config.yaml
kernel_size: 11
residual_init: "none"
steps: 15200
Rows from block 4 of a small sound classifier, named by matrix and row number. Rows with one number belong to one channel. Each number is 500 + 25 x the weight over its row's rms, rounded and kept within 0 to 999. All counts start at 0. Numbers have three digits each.
After each channel's rows are labels from the 100 clips, of 14848, where the channel reaches its highest value: "strongest on" is what is common among them; "lies over" is the class under the peak. Only what is clearly more common there than usual is listed. The data: drum patterns on synthesised drum kits.
# convs0: first width-11 conv (model.blocks.4.convs.0.weight, 112x112x11, each kernel summed), inputs 0-55
# convs1: second width-11 conv (model.blocks.4.convs.1.weight, 112x112x11, transposed, each kernel summed), outputs 0-55

convs0.106:461474485484479514489522436474510503468505465516487457461511514490481486522524507502492516477466485495501495480476465512491417476535438496454502495468486479500507491503
convs1.106:470453520504474485472465476516480481537472494474493518466459544503479526490471482503475450481477498505493477462525524478478473500507536502515520501526459502495489484502
strongest on: breakbeat; tempo: 70 to 80 bpm; tempo: 80 to 90 bpm
lies over: kick

convs0.57:489504486452493470505495512523506498552492552478524507510480471501501511499478510517514497501548521507486497526493497490507601530477542504527513486526516528493510521522
convs1.57:473509479524509494480485494453509495521504491484475524506495510473484481449473475524480485488487520485485492486472487475457489455478514471453477488516514482468441507444
strongest on: muffled (low-pass); shuffle; four on the floor
lies over: kick

convs0.107:469484510476474509478522459456510504478492514507500476496500528510473482482504462451472509482502487509464483475508461490466448467498496503465494481510494470490457470479
convs1.107:528462531527490485507456482496465457484470493456477531529463532477496532476444496476517464456491467496472472490521494460493494484479489495495516479515487486483472486451
strongest on: shuffle
lies over: kick

convs0.94:431507534501471504482520478553495489516498505516519430477488521519520501495505521531475510484514474512484491471497513526467448483500537481468514495504506501501507493515
convs1.94:482464515517494505468480456502502488482536457500462473489495486448435479497481502514501501464458547502489497481480438470495457483502511496488498515537500513530494526469
strongest on: tempo: 160 to 170 bpm; waltz; tempo: 150 to 160 bpm
lies over: kick

convs0.76:472513509463489511451508448499481482491501493523511474469525542522481496491520466472465493451494474518480499503516513502482446511522513494519535496501503504512529502556
convs1.76:502452507476501476495509530480434463471483490468508512502490510480491513488467476490518460475518478500472494478524464455474499500482522462496497486490473483494466481436
strongest on: breakbeat; rimshot
lies over: kick

convs0.110:523490487513513522533500542516503520485494487482492517532498493504480479495484494585503539449474512525508522516526516496438532558488527486468509474519491506527508508490
convs1.110:517506435491501488482497498447512534491480475497503518451496467489524483488557527500523517477509512533464537484473520500493511526482428469512485496538495494489478527505
strongest on: shuffle; tempo: 140 to 150 bpm
lies over: closed hi-hat